config.yaml
model: "class-conditioned image flow-matching model"
horizontal_flip: true
activation: "gelu"
inner_norm: true
positions: "learned"
optimizer: "muon"
momentum: 0.95
nesterov: true
adamw_lr_other_params: 0.00096
l1_shrink: 0.003
lr_schedule: "wsd"
Rows from block 3, named by matrix and row number. Rows with one number belong to one attention dimension. Each number is 128 + 32 x the weight over the matrix's rms, rounded and kept within 0 to 255. All counts start at 0. Numbers have three digits each.
# v: attention query, key and value (stacked) (model.blocks.3.attn.qkv.weight, 768x256, the v third), inputs 128-255
# proj: attention output (model.blocks.3.attn.proj.weight, 256x256, transposed), outputs 128-255
v.33:122146104137149096152103164152121101103119149061125119152171123126112143162127171162135150100106093147121141188105181131119102155123109101129120075110139134127124133130148111189056197113156078133188131088133111108141160064130154101117128128128122109098139160022145142157170100122182146179127096121116107094126123119114138135139168135074191137106126150149158217150141144123123123122091
proj.33:128147089109121144200125133150093108130135168090136144156134118137166130118104103177124123145093156140132117192143134147125130131144116107123153104118058157124137172140129085092113106102146104128227132172114170095122183130114124111156097134120128145161094133162136122071161160137137127176124104138112040155124152122051098127128142128166121115100118126168134174112117096074145152132085
v.34:120106104101122119040111124131130089154147147063114086193099124076166141119127151192135136097137061127130138062145165107130186128141107107112127126118069096139118089143111140007104248105124107137111218119133089154113089127127183127115139164071115175000152123135126139141146152059131113125148140163126167124094174075220186128170152071132126125100121140171095167128130109195125117162130
proj.34:118188097171132119138198135110130069129120101205072089153121131111029147111180118089136129105141102145133124145122076094135142128144138080152109204126135097124154102073128165106147077130113126099212133184119101111131023150169151184081138138114086118201187107133134135102134196169119141139119149129103165099100217092153163126149103155111169059155139128093109129106115088097152128133077
v.35:132167118102110103149093148085138105113124161099064123174160149155185118163137121136111127138153153126145139126128200142102113129141127113134149109108122104127126108135134122096206153128112136139098099147112150124122066096128089177107141124108084124109066154255135130126184088177130109111085132154142122155115090121097155118146159165146158165155121119174132162108117104088120122100128
proj.35:134143134191101113061127148116126160134132107135098122126197131094140187124141060124116130114147159131135130171115023158122113125134122118145133142131118115131137156151125122162148096132130072123122122186113111117126063111160109160066118125139040162196121124107146116140107179135132111088184137126123185053134085067044131137171129080157142166122123128139132079130138169212073132189093
v.36:123086113164090118084061104073131058133142091032242106129133134127029131121173180099111114110109135140136149177150135170093101125135110127144131140129170131154172107133135109104072114152115193120150126088142122087161139084141140114070127111141208106199164129083126116191165126128093145070045130127184160127134179095123141123121118128140137124107122123136155123190209077156188121065103
proj.36:152145136113068144184150114153110089113130212123189207099140132126176179145095123202126124101149120110131138156121143125140071136128111115160137135120216052137125158127117120047039143128113181129175147062127128166155119152104157137133127133133130107144196136146119134221198138096113087157111088126098151035122177252141115122168136147153091152153137127054113127134174161141157130135200
v.37:134166119082128112141136137122114058120124119170156104071079084207149136153148119128132111134128155108110086136134126134130096146143089127123106064112123105144113135190151141145131216136115102161113087108140128096150054128122000104111142111094006146161068118088122145120111095031124137123119134125115103115219132073056156125117123097163087151107140118117108127081059131092081122123171
proj.37:133142101061249122124163142173134198107159165058128167197129137160152177142166154132122131117156128124125118154125203128132156131116122122130121153102105144139119122135107128069186142110116092115103133138111076123130161051111222105054120129094154139219122104138122080103104151188126145169136120128146088093160123083083147132128154148116078151165153123124130122112161164090076123228110
v.38:151119146069147155150086126124103124121129149146144047088136141094160097117167145147105125144131177110140131079119163117086125117126128133196123143146134000134084151165125155164043080129133121115176092116130163134098076151126005121137148129072048218138110135219135136195128193147110152175134138156099121092082172115176127121161122180106124202135104115105138198173174135088093148195150
proj.38:132118000153214123133152120051132111131136169135105037092100129030173067125117222158117128122129196134133130072128195153119086126124133140097105100137100156130112201161127163107113131132117141131132097132133128126125099075116179144139125110159191154201145129179124125188132189168112114095136103118129142121003117062096090128123138132136106124103117122100114122000085170204145119134126
v.39:151165134119142144078104152135122083110106147122104167106120139121102139124137147093115144129135148144132111035099081130153186142123124129096075119121199176144149064100127130151039125121123091131088090118136129159129106073107128131123130101129108052107235131133116156108223178117134115045179134136058255101026141130220133127140138199127136138102136104070144226112224138186113114190131
proj.39:131136144158122131146140131125129137157125145113086104120053135199138128111118191177138114165113156126129112147128197115098125129144140118130140156141116137129115163124137121136122126128161190124213076177147089108104155131129126131142113144128128131143195148169141116112100083097130111218168130124140234133149144158146175125077080049133136044090123129164117083144202131133130126134155
v.40:094121080110153116079143126150146097102107121129197171101119109125142179123087131114122114151149197108132128144115053128148147125121140123130153122129162227122191158116134147134087130144128120125120131138156112126120116129104113107170138128152076076096220107224142142066179147129144125107125109144173079100138139229124202105126139110112119113127132135129125143157132148158125121166093
proj.40:123110147170108120105134123152124150125127043072111162086128119155115023137138138149129134154128122108129128168132146115131087129117120128132136118120145174125157116135127112091077117114138161137112160092120119123103185125132152119146129116114156145174103138099131123179173038108130148102104116132131108126073103092170110130214136081087137174135129128103141135118167164093132124119204
v.41:123155163152137127051119136146121127152131108127171155109126138061146158103125124115130154150132122121106140151130089107125123130128146130142099091129152188126155129097126146107105165133141140127096111122106125078151117028087031134118137110149244131149120150132123106147128130132147133155161151131112184109117074104174137132079103148131133079150131146085115100142144089120160143115112
proj.41:127112140145155129104138142117153139121139089060131171120094119124124136116154098152121144131105206149120122090125108157126125129120130127060163146129129149125164110167112110132093127116129156133083067120130133193123214109088161151133126124114151101128050104132125115172119116175127096142115163122147045171177143135169135127099085122145089170134106127132146088219168122121162119144117
v.42:143139071060089146220082115172132134125126048101144129084165144188155075104135179146129122142129125129136132102114130095146143131136159129127151151122126080133136132130120141150120125118140204134078158095104158071139107148126227101201135116187148112172183138180119112121158073217139125132156119107185197165125069145178045121092080120140196163102130129167153120077130107123160122161148
proj.42:132130071131075115249117152131128125131122135119038042097129125089191105121126057129129139128130142132130128119123115128102102128109111119122147117123159085132111144161122122149157107135122200122145128141118116108129197151111070095200128129116127126000134132108124132135178101208128124114137133120092166139118121086173198138087122173101108086156120125076129141099075131172180126092121
v.43:133127099197123115201132132135122129110119150083023000172153125127098165134092162129127104143120148114123129106121102116092132122107097121116114207134125156102150078128129127172031137116107091142198154085114151128123131161108076160074127149119158107052121139146125126164128129199107145239103111108118089118161073153121112113128161145167203126145124124059122146235168119092137120076091
proj.43:142171125161137127090118129124119134094122166112049128115143135071096093130120098134142134106145152123128140155124157125143101141129115109086146113128124208127124169158135147130002094121116090129156091128134156116144073165124142106230126124143120106134026120166119156001176190088121145049133103126126108203116090093072039125202134131116168115137143125188137237150062137049161136109108
v.44:115140173139128135139155111244131143217109137096118127113101146057141126138103138183135112097133106167112092160163136123123118136113130156145189140108084096152112139143124115105111156101161143120160196065124114153152098121170123159056115130151181139081086133117117111167150086064132147133129078112152105129091122094224101126155130089140159109112150107119141093136097127155124149183118
proj.44:113183125134167105140138105128143096129136130195106082123134133083033116132180114075117134120144185123137126195121073163129164127107128178104113135127040140128123111107124170118176136128124119152111159181129109177120165126112137137097141132096182079121091145093133126089132194127122125200086111133100137114092156087111127129135086158118113068152132131163113114179156119103194112186100
v.45:122127091113128129111125089081128138182124144134067106150100134107143116127148111121128122075143147113141116120185145119144154122165127138144121177109128089112126120123131167165106093128096120119203165149105114124122255075090137077144149124147114135161122143151154113105102164137159111201117130123139097118102143169127114126083146137131121154125131115143144169188180134105147133038127
proj.45:103157108179132116092128104214123151138132136137033128081104129086217102118135138123130127128135109132131123120137105153123129123118119157105122000130111217127125149156124156147105045143134125118179134116128166137138133194122158120138138131156115131199067125074128145204111159111129125117123120144185151085167133175128077131127179135151117187122115133162111174071032113132149123124120
v.46:139140201098129118084180145112137132106139147111153170117117116032151078112146132061132139140136121128133154127120150119143107104143105116142125149152088082124133150125114137132167143136143085121108159164118141123143125099111137085114145098099120087111135141099126119122149112081133157131153142146134098140191104169203073165132141164134149159132127118133119133119054097074175124206112
proj.46:160092058128189151150104118131135113125127060142041046170143120155097125132120107062137139116140127126119140172104091170125110140147113106106139085122037142136128146174117124196188107123119100124141110135120164087132155123147073102099122151144141151148101110065131116089095137145137106254107115104125100107045125102104114129067140155136138107190130127154129087137139089092123138109128
v.47:117147129049116138183124124122134185144136171069086170136095136078144155107176094149137125124102157125131149189132080125096133136105110121103115156125085137096129145117140123169104206107142134108142133136143137157126101151186000138008138140106101191117099122198138134138163101135140103015121133141138111152136180185195059125160170179141213143146122125105155040207046130129088121144139
proj.47:135069111140203120114186128127121055124108109194114151129061137133092168116140140094133095118104129133133128219135113132119080120138123145041064080127119058125134132169145126212158140152143173123049101116149122115146111103121093081109137116127112083252130120117130153192130195221127133194170103136123180127149072166073140137146144131135117155068129136156134104175120115130209131201120
v.48:133124191183158129020186154093128096103120099104150124149163137067084165093130121108131136110099133131132124095111113122142146120151152141197087158131191227117132115171132132148154127127121161127080101138146172105130039068143175109115128115066174141174196156000134132185122158004124146119132135121106191181158102033173001113094089155130181112146125139152113065225176109103131122116139
proj.48:101177152087152125199134119170146078122136153182135138187186127191079182144148146127123134124189140125128132104139135133135141127110150144116125036130175105128131140155125152178079169128121165085162122060137166161139115010151113106057137116134158103166213111164124145110075127101115118148086135123131174133174159149159210133075127156125180074161141121113118068161145145144123115115144
v.49:106118013151093116172128126144124167110126113077169055074075123141098132143165099123116116134122200130149133135109118138101073111162152138131158135130157184124125143136155120115152097131068114134160102101148129138156157125151000098130134120124115103196142137189117142142156142180123110156136157138155135100254109172155168108135120102145043042097130146169140128170207150184087097102133
proj.49:102099128157150118124109122160139153150129111079082149127090137126136091131120192141128158133157097135121120132136114130114094128127144130060106092133181188121111106117128162106054107139141113112211102167130109102134112184144182112187138122082201138075121131140134131170142092130118146001154089132126078094142157102132133126182125146094124121193136125106114170141135144057193124211169
v.50:136146154119114130161096133127116243128131162172200196106146134167229159117155144113146105163132171113113179157119127130157120106139094131082135170132135162149126105177129122199114205128086153133122124127102102118137120119084162172150142129130169137125028151116096134104119091110129123086145155127120144103166087179125146156130100140182150116135099156115175099061080138180116162157122
proj.50:118180161128067137105130146121118158124135100119195157113135134137130095127105077128132115110146184119134133168143148111117128120136130126158148193135091085130120128140144128110171053152112088077057166144162121183129180146077130108147137087153136128104032112108129142120155146132127128211121141147112171170142168119090106131094127124126084138148128129131126122143172180147127129102128
v.51:128116174134067158142127175152132125144160122106045109067184148236059117102114138137136124106128061135141137089113110132160141127137132126115099054138105089124140139146103109165087107132134151130079118100137180195089130132141000140085143132142063124210209138133123112146165117140153139063140114121138150164082163182158119143186116120141113105105128126090109174129184048055124153153123
proj.51:151139171124140131149156137086123170136127177179172143002036124120178125130116224136118152125110202119129133114131186143119102127125095120106091173128125112130129117108115110158075255118133196118153048192134133056126109138084192105149128125076065115133176121157124128121081104130127114083111147117078150149129125153118156128123167114122073160057115128117133133163109131173170135198108
v.52:126187138139126148246186134135125098140111202129080044070057111030136157163113074168147144135132138105116103102120089146122135118151115131121164100137135019158160168116122083131235161124151119123089203073122149083154103171157090114087130156120111110143108124093111123094090150146082149120140122092161162083145123079102101127127128128132133135153110114078120136146067118246084141105086
proj.52:108089134106202160039132126131140151127127102106065180210180120126049079133117170136120131140155090123126139220145154149132152119133117097151116023138165146130149118144118072125255110125106151130136066127132119150116127146187131149118139115162129178157085126125126136182179189214124097130163146126121075088178166127080187111085154126125141110097112125151124165132128164107118120221118
v.53:139199123098144145096104144148119110130112072111076153149111122121155145109138069125121170135119158149088127089112132122170210141095098132085137138133132142124115187125121206097137147131171161125000109170129137126100070171087090177124111099128178123106069131214129190129136166079143164114174124147083216129064002151139095145101052150123156056145150170106129072133161096126156123144172
proj.53:145107122124087143091132128113095130117129054147107092150138131123079180132123074140121111152128177114115129074140052151106149137133124137107107125126175112133093119149111110135089044101139133131017131137115125194129145055151160137095121136137215172138118136172133116134100094209132122194156167127196174154127182100144249111039097075133095082076134138160122038109108093156090135168136
v.54:135145143089098137126130136137151164079145132126027152098133137134121132133144125175150144127130109146155157143130136161124113125125124103149107106154112201130137062124139112151106178117206133115137107127115157119129105090160118193137115140112147147099123141132127118092066180102122146217121116173129148123131132124014095134142102093135167131124145120166127061220149145152118145098140
proj.54:120196128143122122160161143102137154142135091141148125135087112120120078146147096152132110113113150130121136151115148123119153134133142095101108097146096137123095111111114121106105112124121132162051148108117160074158231136122175177197137116105200076083121136128126133122185134127121107154108135108136172104115109113152029120173134144143163151130136118127107194085086111101106124188162
v.55:161087123149121141147141126124141156128153097203215135119157135095035160127094065090141116124139185125092140057143031113130095123140090129138150129111133125154121112160107115091194078101102144088115123145109130122132166174131062165225125120171105167155180133138148098117032146135154139154116129126153034151163154074070132127123142128135108069140092120143135055162118104122135124164061
proj.55:112149132148179134136127147122094105130122118147185103084129131126049129134155190145138111127123063141134129063124162133110062124142124130086135123123178138127152115126131170101137151149131104155113178059120111168169134097107041123165130132102054099003149134083138155178128083184130129098188112141131116130141113096179096135157155075136144154158117128082112230129188102096110124100188
v.56:127114189105134141059176168114110177179113139167039255027157134080153103156113094113164087109096128118120116175136138118123107107114122129168117171101173117134145182113125143181159123131109066152070170175126158123137172121154221143134143162087046084219180140120124169066127124107138153124159118114099170094114098175139155134118106102114166132132159156111157113111088112118157099096156
proj.56:114156181121139119116143144120144146099134098149144148153146137141193103131129119134137157124116110132126121166126019163149080131115112109116140111123153160130147130142126167164155205104119175076111177086113134070079193146137096093115133140132148142146099100099135131184174109161115108141111113129105245134110088086186037133099148120149151164081141130153125089135052121121085122134121
v.57:164095183128141134106156157188111104173119062123201125098080129120114087158136152189139120127112146159129130087152163136138126148121152135188114069133104151138126121159173153059199146126141148150129099135132121103116117170133104134131128137176124173129099136138122144139088130129128144125134104127175093114200158101159128128095160146120071087124133138152124072085116163114140110090094
proj.57:144138098113220147185124100160110156103102095126116170147165121130122057125110120134138121127113076129124140080142052109166132133122116119104060176129136137122097111127137119147149170124090131126107121096125122147127130079178119111079129124123125114111144115083113144142101119122140132078126125121116098110182187032199158114181192135162138146120109128072144091138147146170113151156178